A small image classifier, trained from scratch: 64-pixel images, trained on simulated telescope pictures of galaxies.
Rows from block 7, named by matrix and row number. Each number is 500 + 25 x the weight over its row's rms, rounded and kept within 0 to 999. All counts start at 0. Numbers have three digits each. After the name is the row's rms in percent of the matrix's.
# convs0: reduce pointwise conv (model.blocks.7.convs.0.weight, 144x144x1x1), inputs 48-95
convs0.0 109:528475447494503483504503505474461488486468490513477486519485517505486484473511462497468510468503510495487561478488534521528514500454473485496510
convs0.1 105:518488471462491500441435505498516513509512514533487496523443503489488501519481461487495457508482523481488485483513482474506533507518474513477496
convs0.2 103:469495509475475505532465502524503442516485518540498521489523515522491478515477545494482508475486519469490493506526512426496526469503482495500486
convs0.3 099:500550529522581479527535496524491487547479518484533497464547526507502494510503498498498502501505492500494483490521474462500543463473522531530500
convs0.4 098:492497488543520493497513494463486501507487508512536506503510494442482478504495533510471485478538530504513498491551520429487522480536498531493523
convs0.5 088:514498513486466496507490481467459483489488473514520510501475432523527510481459498488487456510490482496512537479465481490506511483538506510527512
convs0.6 090:514540512524457535508493455523503525527515514500520521507505516504523518550502533517509516496497518528510512518466485522505511491525480483485513
convs0.7 113:520463509483495498456498560486497458466500529458492488493528472520477518476457522470475531517501490472481501502482498476482484476494479508550488
convs0.8 097:471501490485445515505499480479483486517528484519515484503468498499502481519536526489503540491447477481511468515466471489523459460493489478523494
convs0.9 106:473492578514500484493503504509494524496537564487525507504488524519496478518500527537509461434474516489486466512491509532503457490502439459533514
convs0.10 102:501480507438497505507482529481475518483505520523505529429496520521478486456484501441487509493493469523498547496471524456510512491443502511471483
convs0.11 116:514488446490481467515468503520510516491477489547562544508451469487499487525470540502480490513471476513500480503506473506505492509548520529494524
convs0.12 098:479505493454511518508500543516516487513468434504486517488524514470519546466558528524489529474499492482505467489503533503532510489506528478494489
convs0.13 100:521514519496501551502488527488540461455468505530429509512480525475490528482491510475462518547486459502472469472497498480513500467534512482490513
convs0.14 087:499496498500519545529464536552513466494489535447493501532536490461527516467496515525505528492504511523488561467537495473530455506477472499472468
convs0.15 101:509535475509535482470467512533480547489512502488496492508547499501520518507465483556504496459513543460462490554512483527521466539514536511514457
convs0.16 104:532477475492487526550490458515491505476540555483480536537474486511566479497484521501495531451528500476492468493489505558496509477512518505488529
convs0.17 096:503530534459447507526483507488527489504460523462522506493456528478495512480525462455509505507495555533509494548515509502533503515510407513486533
convs0.18 119:497468491484485487534514521479495492472509542476449470510474508487499509534467496505493561502497510525471482489508500518532503481538512479517497
convs0.19 095:546454524532509510504511513504527485505480447505561508484531507555478502509486503525504462490500510530463473482493500506500488553497503446486481
convs0.20 105:501504542498467483496532520520513462472519490498559478472494509474503501522446482545492493522513521476491512478531521470479536510511477492505466
convs0.21 103:487521517543519531485497513493524480527521515488518504484537515503521486489494507498513520544517465456459507487454500500476512546497495528527512
convs0.22 094:502488493478475513477502526498490492541494480529579503533505466514526466533535506527510484484510490459478508483514521501542515498493464521475488
convs0.23 107:507509501499509519495455487477511526516522493512518489536461571477522515518543526523513526473472486497522486496493467512543527518527460468543543
convs0.24 103:515488503487490512477527471488526492467527466535502452476522486505479524508499527501498509469479494473496527488464467484547521479517463511510500
convs0.25 097:527508459523492556523515475507484508491522529517499515516510510480514519509516492533471512481553515442461464466515509489489495468488504490512516
convs0.26 101:482488517463492502492459499482482531463543486558533495532491470491526489506460510509490525444527469507508498545485478479465537453510468468475497
convs0.27 100:537527475461533502502499497497545463528519542478464511512556467528493471522493503489499485513488492455535492486506529536463500471462586524476524
convs0.28 090:498510477552486470501462452505490499511506475479464539529490522504484473490494480475483523542499503496526488546494513492484516517510454501473465
convs0.29 078:532514546502517516495523510542453446497517567467456518499486491482469486512537491466442522485524463510522492524499495541443488453502495504459483
convs0.30 106:509459508513495481486529450494521492465478502498464469506471509495471508509494483482474498496479483499495475498475479528517480532497443477490514
convs0.31 094:529490526510511528511494542506478481465459573495505512501526553507524479508440516515493517508516513491526463544479492509526512472487521548500521
convs0.32 077:501496469491467531522507493469494504510501502466475461470506534525446512491526477458549495513533499510453476514506514482465493481506500535464429
convs0.33 101:492475493497549516473507439518513459527516507523517488527521520506494496507527477507502505495499505498434509476514485442523486486516512550463507
convs0.34 082:496521484537480498507492484487517533518477528489549488514511469487448517489523512436494461524544565477530487489522525495463540497536489559527521
convs0.35 094:508478489470466526487481459473522529509505519483504589496480455482480477554498496475499522513473490542503487491507506492472451491505482466464479
convs0.36 107:464506524497535497498469487463462517536460481523502494512476487500546483534537508484504470490512490457502495496530478502524519510518530500460450
convs0.37 090:493535475536542513518490487475551518559505501532531500472500536529493551513512477512487478521492512507526479485474485490472457502478521511472497
convs0.38 103:453473528515515513473520541483506535515545470488481526541471499511478473555472495487513485507502492489499527490529525508482509563487537520473521
convs0.39 104:495511509454541475478529463490480503517489448530510485467491496479497514479493562473515502499508492520505492485529482463523502489503510507513461
convs0.40 103:500461493502511482462480496520451493477490513507505488501450489539521531453483487536496501507508471508463552545447466485531540513487500482480470
convs0.41 112:494517504514485466523470514499532492507522511470506531498476516528478503476510520487471494493509522505515516486491489515529472500473507486434468
convs0.42 079:505475479456510490502495476527503511451527527531541469527501479487537499461485553471477503470507481545496481528509492484461517477480471488575534
convs0.43 113:500461513478460505497481511479487478470459513480449523505469522469534518521513522461487492478518492514524524517520544499487441511496489490504512
convs0.44 084:493502499514511498503489427483517506522538528462532494532545495504487487488474505472477492548528490473449506542529482514516473426516509492517436
convs0.45 101:493501489552540506530508494467502497486505485505479502487501471501497493492462469472479507516509502514492541493496497549553496554508488486514506
convs0.46 108:510472487514503497529489509493505477554490528531455495515487528519484503501481537517468499478446460502425482511510429485470513527535494517466534
convs0.47 087:504526513509496546529539566487497528514484484481497527499506531532481523443510432504523496498488539516507510496452542513516477508492528478494497
convs0.48 086:515511512487480495528491460492498499524494488530485501471477521494526514509497502503463514457497511463490511524517477493514509490506478464550491
convs0.49 094:557501480506474528491484485502534531522523491506522487494458477499498494494500449525531453498547518490537503514497545497463520519533448493546502
convs0.50 107:513489529500554512440484502500481486516527529499504519501491531536536482517517459472496469505531506556454494496478504489495512520493530492487553
convs0.51 098:526516521537496440471525529466524473497495542486502511517559508453484497509540465528498518522516552488503501520515477489489454490561470488510560
convs0.52 082:453493498513498487483479463510478532476501512522550538511534476515537472490511488500524487468490516502477519553487524478502432482483493517545486
convs0.53 090:516518508498468522550488511514483536534499499455484514486512504491510496460507506493477502446484545511521483536461484538525521504500536542541538
convs0.54 107:482483464505482461500509486494530554508506512504529503521533499461498524495466490516501498516516494494498511513520508529515463480488501505515513
convs0.55 083:481482435495507514531503483492491493498529476542485492484523509501512507505476531477456517465473499494551467513468462506488480476485528509541523
convs0.56 085:517525483518509491518532467508548520497504455509512513500551514498510570492493506520512481517499530530533456487479495500494484505520510517532532
convs0.57 110:533492469502492453443497477487513517454509488486506453487474519517474505541505539502520490524515499539486524475498504451525463511509510507486468
convs0.58 124:501546466482495472561503492509457484497511472500486487509488502542478436513493503499505499497480531508450547507487463503512470496496532487506498
convs0.59 099:516554501517523501481491468462503481490534478452485469488540524529509477531513498482502511501503525526529506484498460508456473538471528532458491
convs0.60 105:513489510474497495476551538495472516523492498460483500520476528525480481555418489482475478489484467539512533515501517510499513467496490494492535
convs0.61 104:493486515493502485502488529487486451486524506498508519458521514502514493489471487464550511505510499499512521504513500474515555493501523502487484
convs0.62 089:509484518456536509483511515484517512487522519500500546492534491570508519491463490509489504501499552500481503475479451472495527502473508493518553
convs0.63 095:470511500505530505451496520491483492498494481494509501526508499498459522487443494528503505510477511519478514477547494491572472506479496480506481
convs0.64 083:544486475476470490499497463515466477493559484490483521494509474519535470491477527482519480494476490507444473527491490470487476456494473446522523
convs0.65 103:483478486509516517481486493507536551497470485504528522491514549491504503486514496497437494516481533476475511549498524488497517489517494505495532
convs0.66 086:483463503501491481483478500495474502453525509520494561514572504487549480503505521501507473482537515503517495518531473523541502467501517487534493
convs0.67 104:519493504511506494467501464486460491513482506487471453568485526526482510496460498506487512467489491505541531461487468493513515448498538510488522
convs0.68 085:497499506499503458493479482500502503496494477510458536515473544493524520518501515507481531526489486471471539503510490539484466500518492479537464
convs0.69 099:501550433506514515491505484519500502498490491501469545544463495501510515500509448516485522555506469520509467490491496544519487511502478452549507
convs0.70 089:514496483413489469496504468521497485469450497503521530504539494526513537495484494498492526506493518521455528521535518511496507486537490499513533
convs0.71 102:510511504503488526471509453488455469492478516512522485455550505528530481498548495494538480519482499515508465534483523501533460508519469520523543
convs0.72 111:526461492475460522480469487508516465492499507489486504524544483488534528523577496470495441502459447483518492525491485480513472518510512479490480
convs0.73 089:479483481521526507472499473526541534487504496505526500515493507492526474472527561526501544542489516524533484528503539499523549518536469512535483
convs0.74 118:468486481507457478516484514491483556534466519490494511476490515471541475495506504480489503529498477449519496496495470486487487472472494522476476
convs0.75 101:465478511487531453477561491504471513523502505482527470474540531516536447455464504510491496483526508515486477530526495467544480509489507477527493
convs0.76 112:495536509502482532518528533508531512527495484524534472514483477480509514497518496482534474500498506536544491507479517506573511484485495498545453
convs0.77 096:513494480514498506487518522512494502461518472495498485504484470449498536508525487491530522468490477491492469521488522457496449525488505473510476
convs0.78 100:499494501467502475500493533507551522470454431489484470462520487531485516493582511494482521487456504501473512509502506471541469509478510465507462
convs0.79 112:487490474465528462527487521512492476468490466500492495494549524513508452486564493494511477504513507473470492499503496523502515505493502488467472
convs0.80 107:505489538528447482531516500495484468530540473528429447541523468511479475513523498446531497464523508502525512499504531493452513457495473519472526
convs0.81 106:498496493471492521517475547514519490498542508463499464456532497491472503505485515511493467535535506506462537493504439459505505480521489510485524
convs0.82 110:492473512520515505533489529472483487499510472526471479513488510478491484438496498543509504482527531497498481571519510484496498500470461508492457
convs0.83 092:542474517527512533547491513470527494537455502532555475484489496481480482541516538481498471485465504536451481489520525538501480513502496545551497
convs0.84 098:505507518513528516454433517524536498516553506504544484481474493517538509505466493529510488488486510465517497513506500509526505518463576520477554
convs0.85 092:502486490540484531519524513516490462443483493538523496499523592538471515526504463497494490523474517527496477521538513518537479540478473542535506
convs0.86 112:468487520503508465533462547499495514487465471529537458529483467464516488492469513522476540478473476485510504507465507491493496530524488481497481
convs0.87 103:494540535497519486521446487500502485472489464478509490493506502487516477484536517509525498483495465509545507505486462503474493522511465482480529
convs0.88 101:510501480529539482530469485500472484493519446480480527454514506449499526491465476516465444480492526545542528491480476503528522455442498496517475
convs0.89 106:540495535560507515514530464483533470507503538550529464505542516473459500527488522514524533547499434559508530433495528477507490511498507498532488
convs0.90 117:453509526465499469473496483502550513483514448505439482496543503505513458488483531495497540473526531495466497511459452518472480479496528512496494
convs0.91 096:492526483522488493565505511508463521481543476480468536523489501461477514514522518561494532512489527481522512462496463491471516520543498549476441
convs0.92 090:480490503478518521461496536515486496504544530486478502483466493503500484514513475511475526493490509509496547497481483474495515489429501505461490
convs0.93 103:455513490512448488479496497512483513496531487485456537524605538479487504467498506527519523495488531477515501535532532474479523491512498506498492
convs0.94 106:485493550468459547568522465499518500546506503472538509517479474486477532527513453488485539500462482514542501455545502460470482510487492501521470
convs0.95 120:502506520516522552525513507515524490525545524447501540491506471476491501517523512528506494518458488487474503462536453502522505529533497514490485
convs0.96 095:504469449506515472477464498526474468495507518495510465514498508510463501496488440494469508470479529487517511479508466458493480508513525503460505
convs0.97 087:449476492448498490493506524476481489501477481460492497511480499551491481525457467522504526497528511493491526490469503485586518539492460466480466
convs0.98 101:470474464509503512513487535509535513468478504490506524491478510518480492455544500463522489549489517501486507496499488483521501519470482482472486
convs0.99 109:488489506511518491509443443487466513531517510500477489446501442530497513512483504516456506463468442508508489483486476481531459463519465517480480
convs0.100 097:493526500512536537495493433531500473467495502458441505480502521459481502473512499495497514451535487450459485510479536523476450480473514490502469
convs0.101 107:475516498486483515516512513530527509502514488536495535470536515518467544504513539459498491495485470474492506508516496488510468482480523499473488
convs0.102 096:547485461524518486513486484510532549536541492488454515478509489494525578516488508514486493444520497499513489504454482479497473543498501549481530
convs0.103 091:451486497483505486462499538500502502489459491525501429517483498499519529496529514481495500469540493493467510494488515500483504438510511497488464
convs0.104 094:457490491475526481504498528493487520465495468447495488468495473517505468544555482496476474501440515483483507476544487476471467489495518514451488
convs0.105 099:502493483535518523470530524508487486522508504501462501492568527464532474507497507485526526508527485520517560531529502488526482518540486549511521
convs0.106 096:482517486525509494482541499489467475508462520551512467485503505501540504512496524479513515476483523549504472543499514510495501490520496523494587
convs0.107 103:519495563508466548526503505502486512448465520507483456477485496520474503494524469536478483520517505482451530477522471488502511494511462518496534
convs0.108 093:505475534482476503488501447499504486487459485523498505544480506512525454510472521497513539504478478508485488509469500482481496496527521455482528
convs0.109 098:523473546536510485472475492513541503492546516512475479524532516531522542519544499502489476511503517570499473511508498490504525577511516502505541
convs0.110 105:521492503534541512480524516472507512508499517494494492521517526485519502457522490514493499489501477519534510488513500552479509473520535469502483
convs0.111 101:505502464518482517500513497489516544484504518508520475504579522507487496478487514478507454488510539470525524466510473494493481505531485474508516
convs0.112 117:485485475541523489529511457518505522515475478476516498453495501484482477464498510521496489485521487500485525529542493518500469472499478488556528
convs0.113 090:500476492508489520486529548540514502506495474486486525539499466516530490480477468516520513501479465487534495433508466489522441492518465519513501
convs0.114 112:535504477511568507510539443515478494502475478484505506523471512582510510530537486448504503492511507497460567514478541501483468522506528475529473
convs0.115 100:511460543497478508469471485508487486511535496451498545477484506497539502524536459527485510510528538492508532526507508493471488530489448446495490
convs0.116 094:477481526501506484494469535491490461469511556503507430533510510516522523503483489515471501487514473492500502463512524487476502581497475467497498
convs0.117 116:518481481490483503492508492528489517527467511517504512538481491537520493505481489520515519503521493514524502518512505499481505479538489503449519
convs0.118 103:520525470505514489540487524532464555512496497473470480498522483467542540470494496507512493448503526487505471493495502482516481542492543526497500
convs0.119 104:515515490497519474479491518482498477476493504483524485482513512501483561512580491501517477463527473516452471487496525525487519536484561501501545
convs0.120 100:484457443536550501488487501478491590526545466464449475501482533458506535521516513467456490488490510525486478520502510488484534491477512503468553
convs0.121 092:482495496483530458501505505495472469477544477483463461508483510530504486498479514517521531480474492498494520481484476503470495501536489486517489
convs0.122 096:450493490544519551510518490524500507563517508495487497513477523548464490475513482530493484531523505515498478494479450491514519469476517499508503
convs0.123 100:498489466479466520494499497503516504582483513517566488479506518495489457524501516514483516507469494494504480501483523499536446550486507498512457
convs0.124 108:492508544488537491536494460493486486510516490522546509463507497510504493490460499497478479540494512485493564482502524523519488489488487468512489
convs0.125 098:492559504463455514509475463493532505517526505513488527484488546518502532506486529546537482509495504536513506522488490497497543475531519528533509
convs0.126 097:472516468433522513547461481477532462526493496534528510518428481496534517537455510506469519522491495459501497496506496494499452480478511482481482
convs0.127 101:468482486483476498502504514490488479488489525474444470491522474487520486489487523516492494507498511490553490440505491446518513505495483493528495
convs0.128 094:522483530505477458500517481494481485460544541530476506474495487509498493487499550514468513552470487498475498480524503517472483470521461499494489
convs0.129 096:512476508496457499483466518506530505518514469516453533494495488523525460521492537492477492511494486533506472470488500483529501475526533480552490
convs0.130 099:521482528447495505473444458501519523473534474519516535502477496496507540507486518480503494506503510470493480463529494529494491467517483505478523
convs0.131 105:500508558481514527475490519490503461509511471537502470508494475452477595475451501478486491467522475502518492487498494445480484478471494469481518
convs0.132 099:534496476509478530467495506500498490514488450510490530489524473474457494528572520479523513509447479491496471477519509514489472486498534530508468
convs0.133 092:477480484477499505489497513482496552515512521530494515509525529489524482468509522458519481492511538487485485518543525482494507474541450522512468
convs0.134 104:485491514487500509467484463464481471512489484483502482488485500506495505499466512569531505471504519557485513504479483472485476504509521485496488
convs0.135 090:491500516473504524495506497519509518492524463509499488510482484518553551497521493460521456492547500453517555525487498513546512494486566542521506
convs0.136 093:484505531487498532522473484505521507480505480530513477521506487479571517485458508517513476488487493512534498464548519469502492539466510525493480
convs0.137 085:520522484505530505487467496511497472482458505523519546504520495484545479534468510536482524524522501518472518504551522524509474500514537494496483
convs0.138 085:485532481507499449454528487540502478504503452480473541473476497493491473539476498492530530472488480509499460477510516479495542495472498481476526
convs0.139 103:492452475469527520512517467484529575474543515517488511508490521538515523536492497476503482481505507519512503507482507481517519500510476459528525
convs0.140 130:537531499487515491489512543493478518474505530501506503472508498546467454496503479492484516513465483452499511502519495482459525496500489475449543
convs0.141 099:538542482482498480471480508521498469489520533446451500511479506497505467510504479531501537483447478521491461523546506515492545506529524492466514
convs0.142 095:492516463511463519501490532496533472478498463494529525511452511503543533546459479489489457553516521528519546525484533495468499509476529499465507
convs0.143 111:505506510517461507480438488495501497482519496512476491472520503513501487543557520498499460572480515480487524522539528480494498475512535498513532